Rows from block 3 of a small image classifier, named by matrix and row number. Rows with one number within an expert belong to one neuron, the router's apart. Each number is 200 + 40 x the weight over its row's rms, rounded and kept within 0 to 999. All counts start at 0.
Before each expert's rows are labels from the 100 images, of 14848, where the router gives the expert most weight on average: "strongest on" is what is common among them. Only what is clearly more common there than usual is listed. The data: gratings and oriented noise at many angles and scales.
# router: router (model.blocks.3.mlp.router.weight, 4x192), inputs 128-191
# gate: expert gate (model.blocks.3.mlp.gate, 4x192x192), inputs 128-191
# up: expert up (model.blocks.3.mlp.up, 4x192x192), inputs 128-191
# down: expert down (model.blocks.3.mlp.down, 4x192x192, transposed), outputs 128-191

# expert 2
strongest on: stripes at 150 degrees; stripes at 75 degrees
router.2,186,200,158,216,202,199,231,252,248,217,182,254,199,257,229,179,279,203,184,233,260,229,148,203,259,244,191,152,151,159,232,218,172,259,203,168,138,198,157,198,169,182,221,138,261,165,210,198,225,192,171,190,190,157,263,211,183,120,186,213,157,248,204,181
gate.0,190,251,131,190,134,223,190,139,146,216,76,161,265,237,176,225,257,196,104,187,213,162,200,193,200,257,168,208,217,147,202,183,167,211,232,175,228,186,194,210,281,156,105,169,202,127,263,196,224,222,230,318,217,213,229,236,275,192,185,234,139,221,221,243
up.0,170,235,141,188,151,233,199,147,153,204,81,158,250,228,179,239,245,194,108,208,197,169,178,196,216,245,168,201,196,142,195,179,155,217,220,174,239,202,178,202,288,159,94,178,198,130,244,211,224,224,232,328,220,207,230,257,268,188,166,230,152,219,214,252
down.0,209,228,203,257,177,182,180,168,171,194,134,202,271,234,227,248,213,118,228,188,224,168,205,257,203,194,269,147,212,206,232,189,243,219,181,267,187,208,183,240,195,169,173,169,232,246,213,204,208,160,226,196,259,211,239,126,209,221,145,264,237,212,261,203
gate.1,250,221,215,295,186,133,171,210,193,229,155,193,225,190,209,273,194,238,160,125,220,243,245,274,237,225,266,228,236,210,186,158,199,183,274,178,212,246,210,182,210,96,136,179,192,240,192,178,245,198,196,220,227,165,186,195,245,183,176,182,219,238,183,207
up.1,266,201,188,277,130,136,173,208,175,281,203,195,160,123,236,195,190,236,199,126,238,237,302,216,218,239,212,237,257,256,171,147,252,200,241,173,173,219,201,204,230,116,201,238,191,197,185,123,211,208,216,236,221,121,183,185,240,158,200,195,188,251,178,169
down.1,236,234,182,210,218,159,196,193,199,253,235,138,179,138,176,206,209,175,180,183,191,220,245,162,123,212,175,198,241,232,135,164,210,208,275,215,164,195,226,268,248,141,229,196,128,171,214,221,209,200,189,219,184,119,230,205,195,194,229,160,204,174,223,199
gate.2,259,237,184,222,222,159,211,177,188,198,210,188,285,192,158,206,152,177,196,154,143,230,218,236,221,137,241,157,215,229,164,200,151,189,224,256,145,183,225,236,203,172,161,247,167,253,119,145,261,168,149,173,257,143,249,251,266,205,239,271,276,129,226,197
up.2,177,236,205,203,205,268,243,245,217,98,242,183,208,226,155,179,155,148,243,249,153,185,170,217,175,189,184,172,190,248,144,151,166,193,206,280,199,151,211,244,208,160,234,292,182,171,120,127,244,170,192,150,210,180,260,178,246,176,226,255,207,139,175,238
down.2,196,205,301,110,182,176,159,222,191,197,142,174,177,182,227,181,172,258,251,245,173,201,186,253,190,177,241,212,196,213,160,184,206,166,198,200,220,240,232,174,154,196,265,245,211,173,193,130,152,210,202,148,271,199,174,181,266,183,146,103,185,218,193,286
gate.3,336,241,186,298,206,219,203,245,208,207,202,235,230,148,205,212,196,215,173,110,158,253,207,259,205,180,254,203,240,236,201,137,227,198,206,228,209,201,214,207,202,211,158,172,170,207,208,198,227,175,170,241,197,193,185,170,238,126,232,223,205,197,174,181
up.3,277,122,193,316,148,179,247,212,146,226,220,242,179,123,196,190,230,167,225,81,186,253,273,244,231,266,202,196,226,271,271,121,245,187,161,222,241,230,193,243,193,229,219,165,220,164,219,111,220,173,226,213,197,240,178,153,227,173,185,207,173,250,200,160
down.3,238,244,191,259,231,122,197,225,192,226,155,186,235,180,145,186,184,151,201,194,223,206,206,203,104,201,191,160,232,246,219,186,249,243,296,228,78,175,257,248,216,149,176,217,179,188,250,183,220,173,168,157,242,114,203,166,187,194,201,253,255,181,224,201
gate.4,273,252,168,197,201,202,174,169,192,257,145,202,275,186,183,262,189,235,170,135,180,272,262,244,211,233,211,223,289,186,165,163,164,175,281,190,201,229,230,171,236,124,115,186,147,247,205,205,231,200,220,270,240,154,173,216,228,218,223,146,251,230,239,194
up.4,196,215,219,99,241,203,181,204,239,128,220,185,132,164,182,158,204,239,220,237,188,164,189,173,134,70,160,187,148,236,180,242,188,155,174,212,204,154,257,202,101,232,244,241,164,157,214,312,229,189,191,131,213,242,200,245,153,230,190,178,178,178,225,269
down.4,153,224,157,186,173,89,235,288,178,207,255,206,206,220,188,165,264,199,249,176,156,111,264,214,244,237,179,206,183,171,230,277,227,237,156,167,240,155,210,155,209,204,225,182,253,232,135,222,216,230,268,182,200,156,198,227,206,130,227,153,172,189,244,194
gate.5,206,235,170,201,184,168,178,174,186,200,120,146,193,267,168,169,183,333,129,203,221,269,166,238,199,187,203,255,263,238,161,137,163,122,283,136,284,256,195,187,230,125,170,207,165,242,205,222,244,252,133,244,254,156,217,239,177,209,186,144,202,228,156,241
up.5,203,154,184,174,209,210,192,252,198,233,255,247,235,144,170,200,189,89,269,199,211,157,252,203,187,195,220,152,137,150,236,278,233,272,117,264,123,143,194,222,161,212,221,178,259,183,197,184,188,177,267,165,163,218,207,150,292,194,236,268,198,193,237,182
down.5,208,129,206,224,227,181,288,240,232,201,215,232,171,243,203,192,171,203,230,276,167,275,147,214,234,187,191,158,126,153,168,198,169,288,154,243,161,170,157,264,208,202,278,223,209,155,195,197,190,249,152,161,136,203,262,228,231,88,189,210,248,162,180,225
gate.6,270,186,189,273,221,161,194,161,217,160,208,193,236,134,209,319,219,258,148,203,157,259,209,267,230,183,217,184,254,206,169,220,192,147,226,192,214,252,231,191,229,208,118,177,128,254,209,176,160,252,182,240,200,179,170,251,179,241,196,189,259,184,228,229
up.6,259,231,183,252,220,216,229,149,200,170,237,213,220,189,180,323,207,175,158,244,146,196,204,255,205,187,210,154,241,175,158,219,162,226,187,233,151,253,242,231,154,229,217,207,137,227,135,213,181,223,185,236,234,141,204,265,189,230,212,234,258,168,253,255
down.6,224,253,288,222,211,195,177,166,193,142,172,192,220,165,245,185,213,221,230,257,216,140,171,212,221,217,240,175,165,179,193,176,137,208,137,249,169,267,208,187,182,265,210,237,190,209,208,167,182,201,193,172,240,275,215,167,271,227,164,176,191,251,237,258
gate.7,274,225,181,263,203,157,175,205,181,238,216,213,246,210,153,228,182,256,138,147,190,219,249,259,226,268,252,247,278,247,206,173,154,177,270,194,184,231,199,199,181,140,112,179,190,221,216,201,191,205,182,268,188,173,180,216,208,213,282,158,235,222,208,181
up.7,215,243,201,260,216,186,142,135,176,242,227,243,177,253,182,293,265,221,129,165,242,154,224,259,216,233,220,229,261,197,186,183,216,230,296,221,138,235,191,171,120,168,178,195,249,167,254,228,146,246,141,191,188,178,183,222,186,278,245,158,239,222,163,147
down.7,178,235,220,170,156,180,189,218,163,211,159,188,180,219,273,137,155,217,238,249,205,178,183,161,185,143,228,202,166,196,229,185,140,211,167,212,179,206,222,225,245,234,238,177,217,180,178,203,147,147,196,184,285,238,250,193,272,247,130,172,120,218,230,211

# expert 1
strongest on: low contrast; stripes at 90 degrees; windowed patch; angle: stripes at 0 degrees
router.1,182,349,275,173,265,203,94,162,213,214,200,142,212,236,221,221,159,171,172,236,236,151,167,208,159,141,249,227,160,158,176,223,207,188,172,224,149,179,245,194,196,213,168,216,208,250,159,235,201,193,183,189,269,238,208,209,219,257,207,218,215,187,219,153
gate.0,244,168,145,257,176,158,272,147,247,210,150,245,207,214,186,237,245,249,209,220,193,208,207,187,197,193,236,222,229,225,208,209,215,209,248,164,225,242,147,164,185,178,148,172,222,202,197,180,222,257,221,213,173,144,221,179,199,171,223,168,190,194,259,243
up.0,228,208,150,245,127,205,218,191,159,167,126,166,180,268,247,226,212,178,189,156,204,214,224,179,288,256,167,198,265,206,181,233,217,254,242,244,168,196,220,207,208,185,124,163,223,207,264,228,227,308,115,268,144,160,214,176,185,185,175,124,200,235,187,211
down.0,180,181,231,157,202,269,149,221,132,233,260,135,166,184,173,238,192,170,195,160,222,224,229,199,200,258,169,240,229,172,226,175,215,170,182,172,321,175,260,223,196,241,147,176,214,184,164,292,172,226,228,231,190,216,156,155,151,231,186,234,149,207,152,123
gate.1,266,135,158,216,160,202,250,228,198,188,161,282,256,202,202,229,157,238,208,172,184,313,244,299,238,258,242,174,249,210,167,190,164,149,214,173,230,234,171,172,196,171,155,156,222,223,205,140,213,215,199,194,153,190,206,193,221,185,190,194,256,183,231,238
up.1,237,220,120,198,178,192,242,207,205,124,196,226,253,192,156,165,154,133,216,222,163,249,217,186,206,214,262,205,231,270,192,180,192,236,261,242,162,237,214,220,179,151,317,207,169,169,189,155,225,150,230,171,220,164,193,223,217,151,203,194,204,244,233,198
down.1,260,252,266,196,183,274,170,187,183,215,201,155,148,142,217,159,186,234,246,183,258,240,149,213,182,184,188,181,244,194,209,207,198,189,120,233,164,170,219,233,166,263,233,261,202,196,218,147,142,189,162,196,256,138,213,194,198,192,181,185,216,180,163,215
gate.2,222,128,143,216,191,168,265,246,220,196,148,265,235,193,165,198,253,284,186,175,147,263,210,230,218,224,213,185,162,216,240,225,175,154,188,148,252,233,152,205,193,221,217,140,172,214,221,180,212,197,168,211,149,191,211,188,229,149,216,102,219,198,212,233
up.2,231,195,196,234,255,197,183,215,216,230,285,163,141,171,209,196,163,134,239,247,252,214,176,206,164,153,223,181,253,220,172,223,218,224,237,235,142,157,227,222,175,169,185,215,247,196,154,157,200,197,175,161,208,129,218,207,138,200,192,264,224,157,255,154
down.2,175,221,230,161,251,190,209,211,250,172,213,145,197,174,179,183,182,231,242,229,176,168,246,175,189,265,196,179,215,205,128,261,141,143,166,200,226,183,194,174,205,250,183,241,126,165,184,275,185,239,191,182,169,254,162,192,199,250,226,158,212,181,185,244
gate.3,212,136,170,168,153,154,226,241,163,256,225,244,178,165,195,210,177,221,242,95,189,235,303,202,207,236,179,233,240,212,261,226,202,124,238,125,246,222,176,245,206,152,200,171,200,201,214,124,184,223,253,188,160,134,134,181,182,162,135,178,197,247,238,220
up.3,156,189,141,173,163,241,199,161,184,209,208,190,183,210,191,252,201,159,200,154,178,145,267,156,203,231,160,214,222,182,198,229,195,154,218,145,228,191,230,249,214,196,185,180,175,243,176,157,177,257,209,230,200,145,147,205,185,263,189,215,193,214,256,246
down.3,215,124,163,193,143,234,187,149,178,187,238,218,222,247,168,158,209,206,186,121,214,261,227,248,198,150,168,198,218,188,254,213,209,165,159,149,302,191,127,201,163,275,173,162,238,238,220,182,207,294,152,204,147,200,212,268,212,187,172,212,220,164,176,181
gate.4,240,144,186,268,208,203,262,172,209,196,204,253,202,189,224,213,213,253,191,177,164,211,186,244,258,208,226,210,252,203,241,192,163,200,240,176,201,231,146,157,246,192,149,156,210,200,211,163,223,241,215,209,159,203,213,206,173,149,211,211,205,236,280,223
up.4,208,213,206,206,170,239,179,205,144,151,202,145,252,192,208,168,228,196,165,195,167,184,189,202,191,243,179,160,232,185,164,136,151,177,185,228,187,250,218,200,220,218,206,241,146,136,240,259,199,239,220,208,262,221,196,209,254,229,241,276,166,226,237,221
down.4,201,160,244,126,179,204,181,221,234,216,239,182,156,161,200,292,224,174,145,208,217,189,218,194,251,151,195,206,210,155,186,149,229,219,235,242,213,273,196,212,248,209,168,185,195,219,199,256,180,194,269,257,189,271,162,181,114,259,150,250,218,191,114,178
gate.5,224,187,201,233,181,191,259,211,205,188,178,275,239,192,233,257,200,240,170,205,173,222,221,304,222,228,210,171,217,173,207,218,171,217,239,134,197,258,191,171,135,198,175,127,171,199,227,166,200,205,204,210,190,193,214,188,222,118,175,173,206,249,232,294
up.5,179,168,172,166,188,254,172,221,164,219,185,106,190,187,121,117,190,186,196,184,245,234,211,128,224,236,234,248,204,262,175,192,195,194,145,226,223,154,168,230,278,174,187,243,267,212,145,242,249,222,184,234,141,208,232,231,242,296,223,205,213,151,193,109
down.5,179,189,170,117,178,243,199,122,135,276,136,141,256,227,238,229,217,193,200,196,197,118,265,78,183,182,226,216,175,224,231,176,231,237,213,216,167,205,254,224,135,214,270,195,215,139,189,221,175,168,206,174,240,174,193,267,228,168,194,162,179,226,172,204
gate.6,196,115,202,213,233,185,291,212,221,218,198,247,213,229,191,213,192,229,202,239,168,220,156,217,257,170,241,191,163,167,229,207,175,214,174,180,196,194,141,189,208,233,230,135,261,210,252,214,217,142,240,195,115,260,188,212,193,137,178,148,216,210,236,209
up.6,165,226,255,189,247,225,200,206,254,226,221,156,197,232,228,174,162,179,238,273,229,91,155,150,222,184,188,185,148,157,218,177,248,256,142,206,146,197,176,205,210,274,251,176,244,193,229,282,225,164,214,212,202,274,168,178,183,235,165,240,201,220,188,186
down.6,206,253,147,198,161,214,153,189,212,182,223,168,190,231,192,231,264,192,145,171,167,156,227,235,214,277,176,222,252,170,166,75,181,169,209,227,243,155,231,200,265,183,143,234,121,161,198,231,256,237,260,297,173,247,219,203,219,239,253,250,123,159,191,174
gate.7,192,142,242,232,194,212,235,226,239,148,222,216,167,185,302,184,112,199,220,176,138,232,216,197,259,226,141,181,223,181,160,167,220,175,134,242,268,156,201,229,223,268,184,223,145,182,177,211,187,215,195,222,136,246,183,159,201,177,210,206,159,137,173,242
up.7,210,218,132,169,205,194,200,169,148,241,167,202,248,185,69,218,256,197,198,228,243,156,216,240,142,201,238,212,229,262,215,204,183,259,287,175,138,246,204,195,166,90,246,183,231,210,206,179,260,196,252,194,254,169,256,234,232,205,197,192,241,249,253,194
down.7,218,205,170,183,145,189,229,201,123,189,179,200,235,190,176,212,254,163,246,117,208,165,261,135,150,282,197,201,271,256,242,183,314,224,213,176,178,205,216,143,250,157,181,187,225,156,133,176,184,156,244,206,228,162,217,151,205,200,255,217,189,219,292,168

# expert 0
strongest on: low contrast; windowed patch; stripes at 60 degrees; scale: very coarse
router.0,213,137,117,166,151,227,263,177,182,196,251,219,178,138,188,204,180,167,170,172,190,195,247,145,265,250,155,192,254,185,213,176,220,191,166,201,256,148,173,213,254,238,177,184,167,157,256,236,212,216,219,283,99,216,177,216,151,223,276,209,181,167,171,183
gate.0,257,222,204,205,294,167,170,172,282,212,155,190,215,212,153,186,260,233,160,261,225,207,160,232,129,182,244,227,177,211,196,210,208,219,217,199,161,231,169,171,177,191,203,171,262,192,170,190,197,226,187,217,192,202,197,229,226,157,212,132,220,240,224,202
up.0,266,186,196,194,272,166,166,173,261,220,181,190,201,179,143,170,269,236,183,270,213,236,167,222,124,157,256,230,171,224,189,207,218,202,217,208,167,211,141,178,163,185,234,156,273,181,165,198,172,216,195,229,164,238,195,249,214,159,212,122,180,219,219,216
down.0,152,202,204,225,192,157,217,146,223,208,215,189,232,213,213,228,202,239,209,220,170,213,269,140,169,184,238,180,200,187,177,236,170,197,167,224,224,209,203,206,205,209,207,161,215,255,159,202,185,247,157,193,244,186,207,274,192,242,202,144,289,169,305,203
gate.1,281,170,225,211,215,174,161,198,238,217,129,217,197,256,197,199,218,267,155,220,216,216,174,284,160,165,250,212,238,191,184,207,161,183,234,180,184,260,214,139,145,160,142,180,225,209,177,225,226,247,197,157,279,191,189,187,267,184,145,214,227,293,245,244
up.1,283,138,161,198,201,175,236,190,200,212,169,268,213,200,228,182,160,255,168,219,181,206,182,248,213,142,274,201,202,143,190,197,145,233,164,225,210,222,200,145,152,186,201,190,167,248,146,163,211,198,143,159,225,196,172,193,224,129,195,199,274,179,251,229
down.1,183,232,194,175,159,207,172,162,201,210,246,118,241,210,169,226,224,236,145,168,148,181,179,180,161,223,174,244,282,228,106,178,162,193,221,223,217,252,223,228,263,166,243,257,120,174,119,153,201,256,200,241,236,136,205,236,198,236,175,220,156,188,224,189
gate.2,206,245,267,235,257,190,181,169,234,212,140,284,170,220,190,229,229,256,201,221,157,193,150,244,133,184,243,212,220,198,171,221,179,194,213,160,162,237,202,168,150,150,159,198,239,201,197,207,208,229,166,150,242,183,259,209,256,131,196,205,204,238,251,226
up.2,182,190,108,181,169,268,229,226,224,190,206,148,245,232,152,186,245,183,133,232,249,238,226,245,308,273,189,166,160,182,217,147,130,199,228,225,251,153,183,191,218,225,201,195,203,217,186,137,201,189,222,260,146,196,200,198,166,251,210,191,187,192,173,170
down.2,229,216,173,210,199,203,256,210,185,231,241,215,170,135,194,171,167,231,206,167,133,231,260,199,174,184,186,231,220,181,148,197,175,148,250,190,182,141,215,245,181,152,154,242,148,267,158,214,201,233,189,144,168,140,134,205,167,209,224,119,250,139,177,219
gate.3,197,206,235,217,213,191,205,227,274,176,176,216,195,237,223,282,286,266,210,258,210,242,184,223,207,213,248,209,188,180,175,198,174,186,235,170,194,284,197,155,146,201,222,154,204,227,169,192,165,247,226,212,216,205,207,200,228,172,148,180,219,244,203,240
up.3,143,211,231,190,237,253,161,198,133,257,201,147,174,226,110,143,140,183,173,136,215,139,194,144,193,206,206,244,132,204,215,212,203,211,171,216,204,154,211,197,234,218,172,217,217,139,207,228,280,181,174,158,230,250,209,176,199,213,241,212,196,178,208,172
down.3,255,215,232,214,205,217,173,205,178,200,175,293,221,123,272,240,179,175,212,136,181,304,213,245,200,164,232,170,246,156,200,202,236,177,98,185,260,173,231,222,150,267,215,180,149,240,216,167,180,184,158,200,193,204,159,155,157,182,240,179,219,149,209,131
gate.4,255,248,227,204,233,144,164,188,229,206,149,154,218,216,192,243,274,258,164,257,208,223,194,253,205,195,260,225,230,245,192,186,195,199,230,189,153,249,195,154,161,143,164,155,234,187,229,198,197,244,192,214,219,198,222,212,240,160,113,183,207,232,240,214
up.4,195,126,205,213,204,179,227,246,156,249,183,289,163,215,194,146,175,267,236,145,236,224,175,188,141,216,156,208,170,183,270,239,237,173,299,139,213,232,211,147,216,185,155,164,239,209,220,184,182,167,220,137,234,246,175,243,183,214,206,169,162,245,182,154
down.4,213,167,248,120,235,245,198,203,235,187,194,218,167,172,264,224,217,290,228,214,226,280,212,243,271,157,249,199,177,162,252,195,139,144,157,148,224,157,190,140,153,264,234,140,179,204,249,205,130,190,180,208,175,262,122,176,164,206,119,148,200,202,158,174
gate.5,163,194,334,211,190,246,190,198,146,175,216,166,226,217,255,214,194,185,250,165,185,151,205,212,202,197,254,219,182,133,233,201,213,174,148,245,261,190,219,181,220,273,149,246,206,173,183,198,192,143,223,189,230,257,189,182,211,204,181,224,185,196,179,158
up.5,237,195,75,199,216,153,212,212,249,217,180,248,171,186,154,191,219,233,159,238,217,249,189,193,192,211,149,188,216,268,174,207,194,221,255,145,149,224,179,201,167,134,253,149,201,225,225,197,200,258,179,210,167,149,203,222,193,196,207,166,211,220,223,244
down.5,193,204,161,226,226,227,195,195,184,240,244,186,204,153,217,269,238,130,230,195,197,162,244,144,231,166,207,137,184,215,161,265,243,203,189,181,166,203,259,209,207,256,191,135,164,232,181,247,180,190,188,184,181,252,119,219,145,243,204,263,276,158,221,180
gate.6,281,211,268,206,240,173,173,211,239,183,169,212,215,226,234,244,222,251,219,228,227,202,172,276,177,242,199,205,203,223,172,159,198,178,234,172,181,261,148,146,168,229,147,174,227,192,265,161,228,222,204,169,266,199,204,163,247,215,194,217,203,245,170,197
up.6,240,140,176,236,111,209,160,250,216,192,254,226,146,128,127,142,182,220,189,201,186,248,195,148,193,249,263,245,255,255,226,165,312,139,182,201,193,191,241,199,243,207,194,206,204,202,270,141,214,224,231,236,155,176,167,151,172,201,214,221,225,253,197,173
down.6,241,226,231,226,212,265,147,210,238,221,220,155,191,152,237,288,232,170,197,214,185,275,188,243,190,270,204,175,179,178,158,173,172,161,233,246,208,226,217,239,221,276,216,276,143,256,224,200,163,160,198,218,197,245,148,160,148,255,231,167,217,210,108,172
gate.7,252,205,266,192,230,183,197,221,201,204,151,226,205,267,230,167,263,287,183,222,192,229,192,309,169,172,235,191,212,217,219,205,200,154,236,184,182,238,176,125,190,200,158,159,247,223,165,167,229,212,194,149,237,163,235,190,228,184,160,182,242,221,194,247
up.7,264,230,187,244,295,228,217,186,239,181,169,271,185,139,240,208,227,215,162,176,208,235,194,171,286,194,247,185,164,202,203,204,199,215,154,206,146,170,208,165,178,230,222,166,241,169,222,184,182,181,187,108,166,268,124,138,116,219,264,272,223,208,209,126
down.7,218,177,237,264,197,213,211,189,159,166,175,211,223,148,178,188,126,154,188,148,207,216,234,239,251,206,153,181,246,199,214,121,211,126,226,203,250,183,151,205,202,219,118,174,137,236,220,198,243,125,221,260,171,291,183,197,143,298,238,244,238,176,150,194

# expert 3
strongest on: coloured; stripes at 120 degrees
router.3,189,136,264,221,163,162,232,253,150,213,162,211,200,188,152,163,201,242,278,197,155,220,216,218,145,213,206,239,229,290,200,205,217,193,225,184,238,278,189,209,162,179,241,229,212,201,157,124,157,195,248,133,217,164,165,154,248,173,114,150,215,263,196,265
gate.0,259,205,141,299,229,90,128,222,236,184,231,243,209,235,204,243,259,219,124,199,221,245,186,217,267,247,202,202,221,190,206,200,215,208,231,151,194,231,182,198,223,178,139,134,208,205,209,192,238,217,137,234,192,207,254,220,191,200,268,215,198,210,237,211
up.0,160,229,268,80,179,275,246,230,171,222,124,129,201,184,208,187,155,218,217,223,167,169,200,188,120,158,221,222,177,211,186,198,160,157,230,210,181,232,244,174,146,213,230,244,186,196,212,216,172,223,298,166,219,194,134,189,226,209,147,195,182,233,151,240
down.0,195,129,183,164,224,237,265,213,227,150,166,253,198,197,200,87,82,249,249,188,138,226,191,209,173,158,204,257,153,200,218,274,177,92,179,177,299,130,166,113,193,223,252,214,180,269,140,176,148,234,220,144,175,164,191,249,175,165,214,137,187,168,176,232
gate.1,317,245,176,221,260,160,155,239,256,201,248,168,204,194,234,223,221,245,139,248,231,286,154,217,229,171,256,191,150,181,226,220,186,220,233,181,160,186,181,177,204,210,167,146,193,181,251,243,204,171,160,232,208,204,212,189,166,177,242,204,201,194,200,188
up.1,230,239,217,136,228,133,96,214,203,231,192,151,176,199,209,238,212,202,173,259,280,240,199,190,225,224,287,215,196,213,206,246,238,207,214,194,157,235,227,163,203,174,226,170,191,154,195,250,170,198,217,255,232,187,199,218,163,275,230,171,199,193,166,151
down.1,208,275,268,132,268,171,151,219,244,233,160,185,220,168,214,218,146,183,205,172,211,166,164,242,181,161,220,187,157,176,249,231,236,225,188,200,111,227,251,191,174,208,219,191,209,232,217,197,186,167,232,179,229,199,193,142,153,253,231,154,263,197,190,152
gate.2,233,180,90,146,117,233,272,160,166,210,239,217,270,157,152,155,108,157,194,130,177,192,256,193,221,213,179,198,268,219,215,175,223,200,181,219,218,113,163,215,243,191,181,202,212,195,199,192,262,179,239,277,160,149,248,208,232,166,275,172,228,117,222,186
up.2,229,218,193,154,214,262,232,121,230,235,267,210,187,153,241,210,178,161,200,154,188,169,240,188,163,153,257,197,184,195,201,207,179,170,198,212,189,101,214,237,165,224,204,209,157,232,210,207,212,152,186,187,189,172,162,195,177,226,290,179,253,34,191,123
down.2,260,137,179,222,214,141,274,223,250,197,240,224,144,134,175,199,266,259,200,233,185,288,194,215,246,213,236,164,192,235,155,180,320,207,181,152,166,191,161,202,176,246,237,164,179,169,267,209,204,157,156,199,107,186,172,160,161,144,224,137,218,154,217,187
gate.3,218,223,163,233,224,221,193,223,201,222,173,228,247,248,217,244,310,190,133,210,219,207,162,251,281,226,234,154,174,184,168,212,218,313,227,184,173,211,173,175,195,172,163,167,200,171,259,245,220,200,162,229,227,229,252,178,188,133,270,212,204,189,226,187
up.3,179,170,171,168,145,154,260,172,162,170,228,209,225,218,221,143,106,215,276,176,182,223,198,202,122,182,207,172,204,257,190,221,232,219,257,251,196,155,195,253,223,168,291,247,184,164,106,124,259,223,184,157,282,118,267,213,242,100,208,161,247,151,200,228
down.3,228,197,246,175,140,221,192,167,120,229,160,241,223,178,227,227,219,205,269,146,200,200,247,233,66,184,220,211,287,244,230,213,244,183,207,174,174,221,259,180,210,202,181,211,183,220,219,149,110,189,224,165,241,152,132,181,243,204,141,144,211,188,161,221
gate.4,276,243,192,243,234,199,171,208,236,189,141,256,254,229,192,260,264,219,123,245,228,190,155,212,285,186,223,157,201,179,166,174,199,141,199,163,149,221,192,155,194,209,135,177,210,222,267,209,205,198,196,244,241,221,213,165,245,230,245,231,208,259,231,183
up.4,166,250,206,250,173,174,194,142,207,76,192,236,332,217,161,188,130,172,204,178,228,212,269,171,181,283,212,147,214,246,263,201,200,144,153,252,297,212,210,190,184,215,225,258,214,188,191,88,199,198,243,262,201,178,193,173,236,225,231,151,217,167,211,222
down.4,214,219,180,231,209,102,190,243,191,237,259,250,170,97,160,237,167,167,194,245,173,203,206,181,204,211,182,208,239,152,219,192,281,169,153,205,136,175,222,235,204,245,195,174,165,188,229,278,231,230,149,209,170,288,200,204,184,258,274,249,219,184,268,214
gate.5,227,212,230,255,273,164,183,239,254,228,200,210,171,189,231,174,174,238,174,221,234,277,163,281,161,103,279,217,137,199,185,235,184,170,209,170,152,178,160,172,162,208,207,176,230,300,192,174,171,220,102,164,195,228,226,224,160,178,185,202,285,172,191,151
up.5,155,155,257,168,268,193,196,220,252,223,226,222,160,172,184,158,173,248,234,231,222,257,191,235,185,116,283,244,131,233,191,235,214,136,192,200,168,192,168,199,139,221,244,204,277,253,164,163,153,207,165,136,157,205,207,250,178,158,180,152,254,180,133,148
down.5,210,151,224,177,150,165,237,226,132,277,208,193,175,187,243,203,207,202,293,110,205,226,288,162,248,222,153,159,231,227,221,195,242,288,197,133,206,184,231,234,236,191,192,190,180,190,274,135,163,160,240,197,204,163,160,85,176,152,142,197,230,224,233,203
gate.6,303,257,152,210,243,198,184,213,276,220,107,225,256,184,157,267,243,190,125,253,228,238,142,230,247,221,253,153,196,177,200,211,196,198,207,168,130,187,200,161,166,202,169,175,195,247,254,260,219,177,212,240,192,220,209,146,182,221,275,245,162,164,243,168
up.6,284,233,229,127,159,161,220,219,261,206,126,213,205,175,203,212,141,236,154,247,260,199,179,187,240,226,244,216,209,161,276,126,185,159,154,205,215,191,166,171,211,190,160,192,230,219,248,134,203,181,280,289,186,224,234,170,218,252,184,212,104,229,268,200
down.6,185,221,157,218,190,199,211,273,185,192,229,204,248,209,156,225,173,168,169,167,156,173,255,186,234,224,172,210,243,139,223,194,206,154,257,137,226,228,185,177,216,155,147,163,218,275,171,189,316,239,266,221,118,191,220,210,204,235,234,167,251,193,194,203
gate.7,303,196,139,202,192,135,194,275,220,212,192,202,229,186,256,249,235,186,126,210,209,225,195,241,215,177,264,194,188,147,241,181,174,246,251,165,169,179,186,155,158,152,150,99,218,194,244,202,231,170,204,240,203,200,227,166,214,180,261,232,187,222,235,180
up.7,303,162,125,232,158,141,171,304,245,233,224,188,194,160,255,211,184,187,176,194,233,253,238,188,201,214,231,207,225,231,223,202,261,254,274,176,165,196,215,191,152,163,219,136,235,158,250,173,197,189,217,247,193,170,184,188,168,156,221,164,198,231,244,174
down.7,197,186,178,281,173,185,167,79,149,246,158,186,263,159,141,185,242,180,171,136,196,178,266,166,210,216,223,168,227,287,215,233,196,202,245,188,217,224,248,211,226,133,116,197,182,241,164,187,260,182,207,231,239,197,201,185,260,258,222,119,250,193,270,194